From a checkpoint of a small contrastive image-text model.
Model: encoder arch poolformer, encoder depths [5, 5, 5].
Training: soap at rate 0.0016, 15300 steps.
Data: trained on drawn small creatures on textured ground, 203450 training examples, 19.3 epochs.
Rows from block 3 of the text encoder of a small contrastive image-text model, named by matrix and row number. Rows with one number belong to one neuron. Each number is 200 + 30 x the weight over its row's rms, rounded and kept within 0 to 999. All counts start at 0. After the name is the row's rms in percent of the matrix's.
After each neuron's rows are labels from the 100 texts, of 14848, where the neuron reaches its highest value: "tokens" is the input token at the peak. Only what is clearly more common there than usual is listed. The data: drawn small creatures on textured ground.
# fc1: MLP up (text_encoder.blocks.3.mlp.fc1.weight, 512x128), inputs 64-127
# fc2: MLP down (text_encoder.blocks.3.mlp.fc2.weight, 128x512, transposed), outputs 64-127

fc1.219,092,200,234,168,236,164,200,226,200,238,162,200,246,200,200,244,200,200,183,188,200,200,165,158,214,200,200,268,135,160,200,200,152,200,135,200,200,200,259,200,187,228,142,227,200,200,237,128,237,171,200,162,168,186,235,200,200,200,200,200,220,242,200,200,200
fc2.219,092,267,190,268,192,189,200,135,175,237,190,200,206,200,206,200,191,154,244,250,200,228,200,200,146,213,170,73,200,200,229,173,212,200,263,200,200,200,144,200,200,200,200,178,212,245,175,200,250,233,200,243,200,236,160,190,187,242,200,229,200,200,200,215,200
tokens: "scaly"

fc1.74,111,200,200,200,127,200,200,200,242,140,136,200,155,253,242,213,243,175,200,200,139,157,232,200,200,200,200,217,260,200,200,200,233,200,226,253,200,169,200,200,200,200,200,200,236,173,200,195,129,200,241,170,200,203,200,200,164,200,200,200,93,200,126,159,200
fc2.74,116,165,200,200,262,219,238,200,200,160,200,200,162,162,200,262,200,200,156,234,200,200,200,151,196,200,200,243,200,222,257,200,200,150,200,200,200,200,200,253,244,242,158,200,200,218,163,219,200,200,185,229,200,163,113,200,200,200,158,165,200,200,200,278,200
tokens: "butterfly"

fc1.479,055,200,200,200,189,200,325,200,142,200,200,200,200,200,200,200,198,226,203,225,148,200,200,200,246,265,200,200,200,238,200,268,200,200,200,200,225,200,159,200,200,200,200,200,264,200,259,200,200,200,200,179,200,200,200,200,163,253,198,200,160,200,232,167,130
fc2.479,077,200,224,200,200,260,200,154,200,202,200,161,156,200,200,255,200,139,200,200,200,165,180,200,200,67,240,200,200,200,200,80,200,200,200,200,206,236,222,200,211,200,163,200,200,172,173,200,248,200,200,200,167,200,135,164,151,170,239,177,149,155,216,200,200
tokens: "beetle"

fc1.309,171,200,200,263,183,200,240,200,127,200,200,200,277,200,193,185,200,146,200,200,191,200,200,165,200,200,181,200,174,200,219,161,259,141,200,247,226,225,156,200,197,184,225,200,235,200,200,200,180,172,166,113,200,105,200,200,193,186,200,175,157,173,200,220,217
fc2.309,110,222,165,200,200,146,242,157,200,200,180,164,260,244,200,200,155,200,168,244,264,181,200,200,280,200,217,197,200,200,176,200,281,146,200,222,200,161,191,204,170,152,214,130,212,148,155,200,200,179,145,200,242,116,232,214,211,168,200,161,148,200,200,186,200
tokens: "beetle"

fc1.294,094,198,185,200,200,200,200,200,200,200,200,200,153,200,200,200,200,207,200,200,218,259,200,266,150,236,150,257,254,200,200,200,220,166,200,200,142,200,200,200,200,165,200,147,200,200,148,228,200,185,239,190,145,200,162,200,242,243,200,190,200,200,200,200,179
fc2.294,083,259,234,223,200,200,200,200,258,202,189,200,184,200,265,200,200,200,200,200,200,283,212,200,241,200,212,200,181,200,261,200,200,200,231,136,200,220,200,200,200,165,188,238,200,158,200,211,167,200,129,167,200,183,232,164,146,200,200,201,200,200,200,293,221
tokens: "red"

fc1.162,062,200,200,246,237,92,200,221,200,200,200,200,269,184,211,200,200,200,200,231,184,183,200,200,147,234,256,176,200,139,162,200,113,222,200,200,223,200,200,200,262,200,200,200,200,172,200,200,221,200,200,200,200,200,200,143,299,268,251,148,173,200,200,200,200
fc2.162,089,200,170,213,200,200,200,200,212,151,200,171,154,200,256,200,200,200,200,200,186,280,286,200,200,200,200,209,200,222,266,200,232,200,198,162,200,200,200,200,200,200,200,162,200,200,200,200,172,200,200,224,200,225,200,200,124,200,200,200,170,145,200,234,200
tokens: "white"

fc1.109,088,201,183,200,165,200,200,200,200,200,200,248,200,200,200,188,200,200,200,191,200,200,210,136,178,170,200,143,155,200,138,175,200,200,200,200,236,222,278,183,200,200,200,245,200,180,200,163,248,216,184,248,200,200,200,139,243,200,173,153,200,122,251,162,200
fc2.109,100,182,173,200,126,200,246,200,255,178,200,273,200,200,264,200,191,146,200,227,165,179,139,200,187,200,200,200,145,200,200,200,200,201,200,200,176,222,200,200,231,184,200,156,200,237,263,226,200,138,200,224,200,200,166,268,200,209,239,200,167,200,200,200,200
tokens: "scaly"

fc1.100,117,155,212,167,200,200,153,239,155,165,231,246,200,200,200,200,173,192,200,259,200,209,200,200,200,200,160,139,200,158,208,200,184,248,200,281,200,200,200,234,159,173,163,266,200,214,200,160,166,175,149,169,200,200,200,241,223,200,174,200,175,189,190,200,200
fc2.100,102,200,131,200,200,200,276,200,182,200,198,145,269,265,200,194,200,200,200,169,200,200,200,239,200,200,214,173,200,200,130,252,282,200,237,168,167,200,200,200,248,180,200,200,242,200,200,200,203,167,200,198,248,200,200,152,177,200,200,197,288,111,200,200,168
tokens: "snake"; "caterpillar"

fc1.250,089,200,200,151,200,236,187,200,233,200,211,231,200,200,200,200,243,120,246,200,200,109,229,221,200,200,200,181,200,200,200,222,210,200,152,200,200,166,200,200,190,189,262,200,254,133,172,249,230,200,200,200,233,266,200,200,236,200,151,200,200,218,200,200,200
fc2.250,090,215,200,200,220,200,200,151,198,204,156,182,185,242,253,200,141,259,200,246,273,246,200,200,200,200,200,254,200,167,200,200,141,200,200,221,200,200,200,171,255,236,145,253,187,239,200,200,137,140,257,200,228,164,194,200,161,155,227,200,128,200,214,200,163
tokens: "starfish"

fc1.321,114,200,200,200,232,260,200,255,200,200,200,211,127,200,200,151,242,253,200,235,145,228,200,200,200,200,200,245,144,200,237,224,168,200,200,246,200,200,200,200,200,227,200,174,176,117,250,163,196,200,200,200,200,158,200,200,200,200,228,213,158,177,200,180,200
fc2.321,102,200,281,200,200,185,270,201,225,200,200,200,200,200,221,200,200,189,164,200,200,197,258,117,200,200,158,299,262,200,200,200,200,200,200,200,165,200,225,200,300,200,200,200,211,200,200,149,200,200,200,184,200,200,174,150,200,162,200,203,200,243,200,217,168
tokens: "butterfly"

fc1.33,094,200,162,179,267,150,200,260,200,191,200,133,200,200,200,182,200,200,200,179,182,200,200,212,200,200,124,200,219,200,200,191,281,200,200,159,154,222,147,238,248,239,200,206,161,200,200,159,200,200,222,200,200,196,200,258,237,160,223,186,216,200,146,321,200
fc2.33,106,263,235,272,200,175,172,200,223,200,154,200,200,180,200,200,200,200,240,207,200,200,200,136,238,226,212,200,200,200,200,200,200,200,200,200,262,159,200,204,200,274,201,200,200,256,200,162,200,248,200,200,200,200,179,200,111,200,227,252,167,200,230,200,206
tokens: "butterfly"

fc1.46,082,115,200,200,210,200,200,168,200,200,218,247,200,164,166,182,200,200,200,221,247,138,162,200,200,223,221,200,216,263,200,200,200,280,200,200,200,200,225,291,215,255,200,200,200,244,200,101,200,232,200,200,200,200,168,200,200,150,200,200,215,200,200,200,170
fc2.46,077,200,214,200,200,200,200,274,124,227,195,200,200,200,200,200,164,170,252,200,142,241,200,200,200,200,154,200,200,200,272,200,200,200,166,271,130,200,200,166,200,142,200,171,200,200,200,246,200,200,248,193,237,160,249,200,200,200,200,200,200,165,187,200,200
tokens: "dragonfly"

fc1.143,072,200,200,235,200,200,200,174,200,200,222,200,200,200,141,200,200,196,242,237,163,200,200,170,263,146,200,200,248,200,200,200,250,116,200,200,232,200,200,200,200,192,200,160,267,200,200,166,159,200,169,137,243,200,200,200,200,229,257,200,230,187,218,200,227
fc2.143,071,237,192,120,171,200,200,213,99,200,200,223,200,200,200,178,200,300,200,200,156,224,200,200,200,270,200,200,200,164,247,200,197,238,200,200,222,185,248,217,200,236,200,147,200,200,200,198,200,200,263,200,241,200,220,200,200,288,128,200,200,268,200,200,215
tokens: "white"

fc1.35,093,175,177,200,200,207,200,200,142,200,200,200,200,200,249,220,245,274,200,151,200,200,200,180,200,214,200,200,233,218,200,200,222,200,168,238,211,221,260,238,170,200,238,200,200,200,223,200,178,200,298,200,224,200,200,225,268,200,200,237,151,236,160,182,200
fc2.35,090,200,200,200,222,200,182,241,220,232,200,200,185,193,95,164,200,160,164,219,200,174,200,200,196,151,200,200,209,200,160,202,200,151,200,200,157,200,200,200,265,199,219,227,200,187,200,229,200,218,129,224,227,229,200,200,200,198,200,208,200,158,245,200,200
tokens: "grey"

fc1.490,093,243,200,200,200,164,183,170,200,243,238,200,200,200,158,252,200,220,227,215,160,255,232,200,249,179,224,200,200,200,200,159,200,200,200,180,200,200,235,244,226,160,176,200,200,218,200,186,200,262,200,170,237,200,216,200,248,210,154,175,200,113,220,200,173
fc2.490,096,181,297,156,200,230,200,282,184,200,149,217,227,200,200,249,174,200,229,200,189,138,268,200,200,200,158,200,200,200,200,209,210,200,138,214,200,200,251,200,200,200,239,200,200,200,235,200,200,126,200,262,257,200,148,200,200,200,200,195,205,236,200,200,200
tokens: "black"

fc1.503,087,204,200,200,154,200,220,200,192,267,200,228,200,173,160,200,200,145,148,200,200,200,125,248,137,178,168,200,175,200,200,200,200,242,243,200,200,244,277,243,183,200,200,200,200,164,200,151,200,200,200,184,245,170,242,171,200,200,155,134,200,200,200,200,217
fc2.503,097,155,176,200,200,233,200,200,200,200,200,200,200,200,247,182,242,200,200,200,243,232,200,174,238,200,200,163,237,192,150,200,92,179,172,126,129,152,121,242,200,200,200,200,200,200,200,200,200,163,200,178,200,194,180,200,155,200,216,265,200,200,143,218,168
tokens: "dragonfly"

fc1.254,107,254,200,200,139,200,200,228,200,200,200,200,200,216,259,167,177,200,184,236,200,200,211,233,200,200,249,126,200,200,161,225,200,200,255,239,218,156,200,200,200,200,156,200,200,142,234,185,200,200,200,200,218,200,200,200,200,200,215,200,200,157,200,236,166
fc2.254,108,153,200,157,265,181,250,200,200,200,241,207,200,180,154,225,229,233,200,200,203,200,164,200,186,200,170,215,165,239,200,200,200,231,178,200,200,224,200,166,200,200,287,220,200,270,178,200,200,163,227,200,200,159,200,217,227,167,157,200,200,251,226,200,200
tokens: "snake"

fc1.404,128,200,130,194,200,209,200,225,261,200,200,200,200,200,228,180,256,200,188,200,215,219,231,200,194,192,158,159,269,172,200,239,242,200,200,176,166,180,200,200,165,226,200,121,200,179,200,200,99,219,153,210,200,156,200,231,200,175,200,200,143,246,157,200,229
fc2.404,121,200,258,212,200,200,214,200,191,200,200,200,200,200,200,185,162,200,209,200,195,184,200,200,215,200,200,200,127,270,163,216,139,200,200,251,200,206,200,200,210,163,200,275,200,220,200,200,244,166,251,176,171,200,200,143,200,187,200,257,200,200,244,196,193
tokens: "butterfly"

fc1.483,139,218,200,169,200,211,185,200,171,166,119,200,200,200,200,200,200,162,152,161,200,200,165,218,250,243,124,169,200,200,200,200,162,200,140,144,200,200,200,196,161,207,235,140,268,200,200,200,243,199,200,223,175,171,240,200,178,174,200,244,200,221,253,276,167
fc2.483,130,177,200,155,212,201,200,200,200,200,200,160,211,216,200,215,200,200,201,200,185,233,204,246,150,200,268,208,200,180,253,200,200,143,224,205,213,144,198,200,185,200,200,212,151,216,200,200,177,200,200,257,200,200,200,224,224,200,219,200,229,173,132,200,200
tokens: "<end>"

fc1.474,074,145,200,218,171,200,181,159,200,200,200,200,200,180,171,200,200,256,200,243,182,128,245,200,246,181,200,171,248,206,209,237,200,200,252,262,200,200,160,210,151,200,200,255,200,137,200,200,210,200,200,200,184,152,200,176,200,176,160,200,177,251,145,139,152
fc2.474,081,200,200,223,200,219,252,255,200,200,184,200,200,248,200,200,200,171,200,253,200,200,129,256,200,164,173,200,200,140,164,213,200,200,200,185,204,200,172,200,202,200,200,163,214,209,200,200,200,156,200,144,210,111,263,200,200,252,200,200,200,144,191,252,200
tokens: "snake"; "caterpillar"

fc1.211,070,250,140,200,217,261,154,228,181,200,273,200,200,229,200,200,221,200,188,200,200,200,200,244,200,200,200,200,200,216,265,200,200,200,240,200,200,292,200,200,191,200,218,200,200,200,150,200,246,200,231,200,200,200,200,200,200,265,200,127,273,259,181,200,200
fc2.211,082,200,225,191,200,200,185,200,200,200,222,200,200,200,250,183,200,235,200,222,177,323,200,200,230,164,133,200,200,200,200,210,262,134,200,200,200,176,263,200,200,200,158,224,200,170,213,224,212,200,200,200,162,236,200,200,200,200,200,200,200,234,212,255,200
tokens: "red"

fc1.317,096,148,260,200,267,200,251,200,200,236,196,192,129,200,180,163,200,200,234,240,216,239,200,230,200,200,200,152,143,200,153,151,178,172,200,200,200,200,200,200,221,200,200,249,171,200,135,151,163,237,190,200,200,200,200,144,200,151,200,200,122,200,200,135,217
fc2.317,115,188,200,180,179,200,178,247,200,165,166,200,237,139,185,200,230,200,170,225,156,123,260,181,200,200,200,220,208,132,216,200,200,190,200,200,164,200,171,165,200,186,208,200,175,144,210,190,200,146,197,200,200,200,200,200,200,262,200,279,200,200,231,241,200
tokens: "butterfly"

fc1.155,158,200,200,274,171,200,253,208,165,211,179,200,286,200,200,200,200,200,216,211,182,200,200,158,229,200,200,188,223,182,200,173,242,131,212,252,260,219,150,200,200,191,200,242,200,163,200,200,228,200,188,155,200,135,226,229,200,200,172,164,125,200,200,202,200
fc2.155,113,188,200,200,234,200,200,168,171,200,189,200,262,192,200,200,187,200,200,200,200,200,188,196,200,237,200,246,108,180,200,180,265,147,200,200,200,200,189,177,169,200,200,145,200,200,199,200,149,164,164,200,200,200,210,200,200,147,200,159,173,129,200,228,184
tokens: "beetle"

fc1.272,080,200,173,200,200,140,200,200,292,200,200,200,200,200,200,247,218,274,200,200,200,120,200,200,200,140,200,178,200,200,152,200,200,200,243,223,215,200,200,216,200,238,200,200,241,200,200,200,252,200,200,200,200,255,150,200,152,227,200,179,200,200,200,200,200
fc2.272,097,235,200,197,200,249,162,200,200,279,186,223,215,200,158,200,146,157,213,260,226,207,200,183,200,203,200,205,253,200,262,242,154,247,200,178,200,139,200,200,205,223,200,200,200,200,174,200,200,200,200,200,200,264,261,200,200,200,207,236,164,186,189,261,200
tokens: "turtle"

fc1.494,080,200,200,156,200,160,234,200,200,200,228,234,141,200,218,238,200,200,200,153,200,200,200,176,200,149,200,200,200,200,200,200,160,140,200,254,234,225,229,200,184,242,225,200,238,164,276,200,221,198,257,200,231,245,200,215,173,200,128,200,185,200,200,188,251
fc2.494,093,238,196,200,194,272,200,188,220,150,154,200,245,200,200,200,200,151,200,229,212,230,200,200,200,225,200,200,200,200,175,200,200,200,218,164,179,200,200,133,200,139,168,200,110,202,218,200,200,208,200,108,144,200,154,139,212,237,239,270,200,200,200,219,156
tokens: "scaly"

fc1.289,108,148,132,126,200,200,174,200,200,243,200,200,200,200,161,184,200,200,250,136,197,200,200,200,241,200,200,200,200,185,200,159,200,177,159,230,200,200,193,194,171,183,185,200,149,200,260,200,200,200,200,135,200,236,186,200,200,167,200,200,200,200,166,200,200
fc2.289,101,232,269,200,200,200,207,200,149,145,200,185,242,226,200,200,194,200,191,267,200,200,297,200,255,200,168,200,200,209,200,200,161,200,243,125,268,200,200,200,200,216,157,185,200,200,110,200,161,138,239,200,200,161,200,200,200,200,268,200,200,203,266,196,180
tokens: "beetle"; "<end>"

fc1.226,088,225,218,223,172,257,156,178,231,200,200,200,200,200,200,190,222,109,155,222,177,168,224,200,200,200,200,200,171,200,200,268,165,221,221,200,205,200,239,141,168,200,171,141,200,282,200,200,200,150,122,200,170,200,200,150,200,200,271,238,200,200,200,133,192
fc2.226,098,245,186,155,200,167,208,247,164,285,139,197,200,262,200,205,200,243,221,200,200,200,188,257,185,200,144,243,200,150,164,200,200,219,130,200,191,200,207,200,200,188,162,200,255,144,200,174,200,235,252,200,200,200,238,187,200,225,136,200,204,258,152,232,200
tokens: "grey"; "purple"

fc1.220,089,200,200,232,200,237,200,217,200,179,200,253,200,120,117,236,200,175,200,200,200,200,166,275,247,200,200,187,189,217,200,206,200,200,200,290,200,200,200,200,200,173,189,248,195,174,200,200,251,234,159,236,200,200,150,182,200,223,200,200,169,200,200,155,163
fc2.220,083,200,200,191,200,200,200,189,200,220,287,200,192,200,246,200,161,247,200,200,200,200,200,200,200,200,250,199,200,200,200,137,200,200,200,200,200,229,200,172,170,200,233,206,115,200,226,200,200,200,200,169,200,200,200,200,200,187,200,200,200,200,253,260,211
tokens: "white"

fc1.392,114,235,200,200,160,254,200,200,112,225,229,180,200,200,180,200,200,263,299,245,200,238,200,165,200,200,259,222,204,179,136,152,200,233,196,249,164,151,233,232,200,221,214,152,200,200,242,247,200,181,227,200,263,183,200,200,200,200,183,226,200,239,235,154,200
fc2.392,081,218,200,200,200,226,172,200,194,229,217,215,240,210,199,192,200,200,195,162,200,200,208,200,200,161,270,235,270,200,214,200,215,162,200,182,188,266,200,200,200,200,210,200,200,200,200,181,149,200,200,200,235,200,200,200,200,267,187,175,198,200,222,142,284
tokens: "grey"

fc1.504,083,200,200,200,168,195,200,254,200,225,200,200,200,193,200,230,130,200,200,165,153,200,200,200,200,200,200,200,200,160,157,200,200,162,200,200,178,127,142,240,166,200,200,161,240,166,183,243,234,150,233,200,233,220,180,230,200,200,239,225,200,192,237,156,200
fc2.504,099,200,200,200,200,220,200,200,200,179,200,200,216,200,162,200,211,200,200,241,200,200,230,200,244,160,200,229,267,200,200,171,200,200,200,245,200,242,200,200,168,200,246,200,200,280,200,167,200,155,188,200,151,190,200,181,260,200,200,200,200,200,200,247,200
tokens: "spider"

fc1.410,063,200,200,226,200,200,218,165,229,287,200,260,200,179,200,238,200,207,152,231,137,200,190,134,172,143,200,200,149,182,200,158,175,156,212,214,200,200,275,200,200,200,179,200,200,209,200,154,200,200,200,263,273,200,232,200,200,226,235,200,200,200,200,151,125
fc2.410,071,130,200,213,173,232,216,200,200,200,200,200,200,206,200,196,168,224,234,200,140,223,248,200,200,200,200,200,200,106,200,200,200,200,200,146,200,200,200,143,200,200,200,200,200,200,200,200,172,200,156,200,200,200,82,200,200,246,200,200,200,199,254,200,255
tokens: "red"

fc1.150,114,148,200,264,237,200,235,200,200,257,200,200,200,145,200,183,200,200,200,224,200,216,232,200,209,240,154,235,245,200,181,200,200,200,200,210,200,200,200,211,200,159,200,194,237,200,248,165,200,200,250,200,114,154,169,172,200,200,227,200,200,200,200,200,207
fc2.150,105,200,200,206,200,200,200,218,200,200,149,200,200,223,277,200,200,220,236,155,287,200,200,181,200,147,196,174,112,190,201,192,200,200,200,182,200,190,163,180,200,200,200,200,200,200,200,200,200,200,200,167,200,239,210,176,200,118,200,260,210,200,216,200,200
tokens: "beetle"

fc1.55,097,200,174,291,268,200,230,208,200,190,200,173,200,154,200,200,169,200,200,262,226,184,234,282,217,200,200,164,200,200,275,213,265,242,200,207,245,162,200,200,200,200,260,200,200,183,200,174,200,200,200,200,200,174,200,110,294,161,177,200,200,239,237,240,200
fc2.55,098,251,200,131,137,200,162,246,189,239,200,206,200,235,200,200,234,200,252,200,200,180,196,154,235,200,200,200,222,205,126,203,190,200,200,200,166,200,213,200,216,160,200,200,200,166,182,200,146,200,143,200,200,223,200,280,153,200,200,200,200,200,189,123,140
tokens: "beetle"

fc1.255,097,198,200,200,225,231,200,238,244,276,200,156,151,200,200,290,200,200,200,152,200,192,235,228,149,184,200,183,200,141,200,200,200,161,200,260,241,163,200,217,200,176,200,213,200,200,154,242,200,200,241,156,222,200,200,200,200,200,181,200,241,200,237,130,200
fc2.255,105,200,200,137,151,200,166,200,200,200,200,167,314,234,147,183,234,176,239,200,223,200,235,203,221,226,175,179,188,200,200,144,200,262,184,141,200,281,200,179,200,213,135,200,200,200,200,145,200,250,200,200,176,186,162,180,200,200,200,230,187,200,174,241,200
tokens: "black"

fc1.175,111,241,139,259,200,200,200,200,200,200,200,183,200,274,200,200,200,219,153,241,200,176,200,229,200,200,235,200,200,278,240,246,269,279,200,193,250,230,200,188,222,200,229,236,134,150,200,200,177,200,200,258,200,166,211,159,200,200,248,200,200,200,168,200,152
fc2.175,108,200,259,151,246,200,147,193,161,200,256,204,200,114,200,200,200,200,200,200,249,200,200,204,133,200,200,200,200,205,200,149,126,145,200,200,200,200,200,200,200,158,200,200,270,200,200,208,200,200,272,145,200,200,166,251,200,200,128,200,144,200,240,150,231
tokens: "spider"

fc1.431,094,156,200,176,244,200,200,207,154,217,228,236,167,249,200,232,200,161,236,200,200,200,200,200,200,191,200,200,200,127,225,200,200,200,258,181,200,291,200,163,200,263,200,135,200,200,200,182,179,200,200,200,228,200,200,200,153,200,232,257,261,275,200,177,226
fc2.431,100,182,200,188,200,199,200,199,200,200,221,200,193,144,128,157,200,212,200,228,200,200,200,174,193,148,200,200,151,275,200,200,200,231,159,233,240,169,200,167,120,124,200,200,154,182,200,197,155,200,242,200,200,216,200,200,228,200,200,200,256,200,212,200,200
tokens: "white"

fc1.110,094,200,150,221,187,200,200,249,220,181,200,214,200,200,200,174,200,200,200,179,179,200,200,260,221,200,200,200,200,141,233,179,154,143,200,200,168,200,200,221,188,200,193,200,168,200,200,200,200,221,200,209,247,132,200,274,200,141,200,195,241,181,152,200,277
fc2.110,087,200,200,200,139,170,200,138,200,157,242,200,223,200,278,200,200,145,227,200,254,200,200,147,200,224,200,226,200,200,200,200,268,217,200,183,251,200,200,200,254,274,179,170,200,224,200,200,207,174,200,200,234,252,177,162,262,200,200,200,200,182,200,226,200
tokens: "white"

fc1.242,078,200,201,200,200,200,200,192,176,164,236,304,200,200,200,216,153,229,156,200,178,200,180,222,186,240,200,249,160,221,166,200,200,162,200,200,200,200,200,209,200,200,200,200,200,200,200,192,200,200,200,238,284,200,200,246,163,156,200,178,152,200,200,200,200
fc2.242,084,200,156,145,171,179,200,195,189,204,200,98,200,200,277,200,270,200,200,242,200,200,221,200,247,200,200,179,200,200,200,238,200,234,226,200,189,77,200,187,225,167,200,200,200,200,200,238,200,200,237,200,241,174,270,200,200,209,217,200,232,200,200,200,200
tokens: "white"

fc1.475,110,144,200,255,249,200,200,200,200,200,200,200,148,200,176,178,200,200,256,236,228,251,152,216,140,200,200,178,200,244,200,200,200,200,273,169,200,176,171,200,200,243,200,232,197,232,189,203,228,222,182,150,211,200,172,255,241,186,249,143,244,163,235,220,153
fc2.475,090,157,224,180,200,200,200,200,200,186,200,200,200,234,200,200,167,234,153,200,200,200,203,228,200,263,164,235,200,200,221,184,200,227,200,169,200,135,200,141,271,148,200,207,200,200,163,235,213,175,187,200,181,200,200,170,200,200,143,218,200,186,257,200,200
tokens: "red"; "purple"; "pink"

fc1.112,123,200,266,186,198,224,123,176,200,234,139,237,126,200,200,200,194,116,131,200,200,200,188,135,200,233,200,175,194,200,168,200,153,243,161,217,200,150,184,200,232,216,200,200,208,200,153,200,200,200,200,200,200,192,255,200,200,200,241,221,158,211,142,186,251
fc2.112,113,227,150,200,200,177,200,212,200,232,200,200,218,200,200,200,248,228,240,200,200,200,234,200,200,230,200,247,262,200,244,200,197,200,200,161,185,200,130,200,200,211,200,200,200,239,231,200,217,92,200,200,171,200,206,139,228,200,147,200,176,147,255,263,203
tokens: "<end>"

fc1.238,101,200,200,200,178,265,127,195,249,151,198,200,162,160,240,200,200,200,200,200,200,200,152,146,266,259,85,157,158,138,200,200,249,180,247,200,200,200,200,261,209,200,200,159,255,200,229,200,241,163,200,200,116,200,219,200,181,200,200,200,200,200,170,200,200
fc2.238,103,236,248,228,174,200,217,200,200,200,200,200,237,200,134,200,232,190,200,165,255,200,259,200,200,200,200,230,200,200,174,226,252,242,200,182,152,200,200,170,187,135,148,266,183,200,184,200,200,252,200,200,200,169,244,200,200,163,200,200,223,200,200,228,200
tokens: "dragonfly"

fc1.166,079,200,200,200,197,148,163,236,170,232,261,278,184,200,181,237,224,171,199,200,200,200,200,241,200,235,200,200,200,180,268,200,200,223,181,242,200,200,200,200,177,196,216,200,200,200,200,236,200,200,242,200,203,172,200,200,200,200,200,231,200,147,200,149,293
fc2.166,087,200,200,184,200,200,243,200,200,200,107,213,200,200,251,200,209,293,200,188,200,200,240,200,200,200,247,200,203,143,200,226,222,200,223,138,200,204,180,253,200,200,200,188,173,200,200,212,200,200,168,209,200,237,144,200,179,200,200,133,179,271,200,227,125
tokens: "beetle"

fc1.252,100,200,242,200,200,129,221,200,149,163,178,200,200,200,216,200,217,200,243,200,164,200,191,200,200,200,200,200,122,173,200,200,202,200,200,151,200,200,181,167,200,216,200,234,253,170,200,200,236,200,200,200,221,160,200,213,200,200,200,226,200,200,228,330,239
fc2.252,138,200,209,255,246,222,136,256,200,222,192,185,155,244,242,200,252,200,183,279,239,250,200,200,241,200,227,200,193,200,173,200,160,192,200,200,200,157,234,200,255,215,171,261,220,184,201,200,200,200,200,168,198,200,200,212,144,200,196,200,200,200,165,215,200
tokens: "butterfly"; "<end>"

fc1.37,087,200,200,233,262,257,219,249,200,200,200,200,152,240,164,241,256,200,217,200,200,185,200,200,200,200,200,169,200,200,200,200,176,163,200,247,200,200,200,200,227,200,200,200,200,200,200,200,200,200,251,200,278,200,212,200,124,157,156,200,200,200,171,200,200
fc2.37,104,200,200,200,200,234,200,200,198,200,200,200,200,168,200,200,200,200,200,202,200,192,200,210,141,159,198,200,148,200,217,200,200,200,200,227,105,214,238,264,269,189,173,226,193,200,200,200,290,200,149,155,142,151,200,200,270,200,200,148,200,216,200,157,174
tokens: "butterfly"

fc1.288,085,200,229,200,200,200,214,216,200,200,249,217,200,200,176,200,211,200,181,200,200,200,219,247,145,200,200,220,174,173,200,200,200,200,228,268,200,174,187,200,200,166,200,147,200,177,140,149,200,267,232,200,200,200,200,160,200,136,194,176,200,200,180,119,250
fc2.288,092,200,200,200,199,238,100,248,207,200,200,200,200,200,200,200,147,291,268,250,200,200,153,217,200,191,200,155,210,216,200,175,200,200,200,200,200,135,200,146,227,200,230,263,200,200,200,200,200,121,200,205,225,199,200,200,214,200,245,218,125,183,285,200,200
tokens: "starfish"

fc1.344,078,153,200,186,231,200,200,200,179,200,234,200,191,200,161,200,169,200,200,200,200,200,200,235,238,273,242,236,226,231,200,200,229,228,200,150,200,174,261,200,200,200,200,200,260,242,200,144,200,183,200,200,200,154,142,200,277,200,200,200,252,200,200,214,200
fc2.344,094,268,118,133,200,217,200,200,200,126,198,179,235,200,200,174,210,251,200,244,200,205,200,200,189,95,200,136,200,156,200,200,247,170,200,200,204,230,229,250,152,200,200,190,148,200,194,200,155,200,200,217,243,200,200,200,155,257,200,200,200,200,200,200,141
tokens: "spider"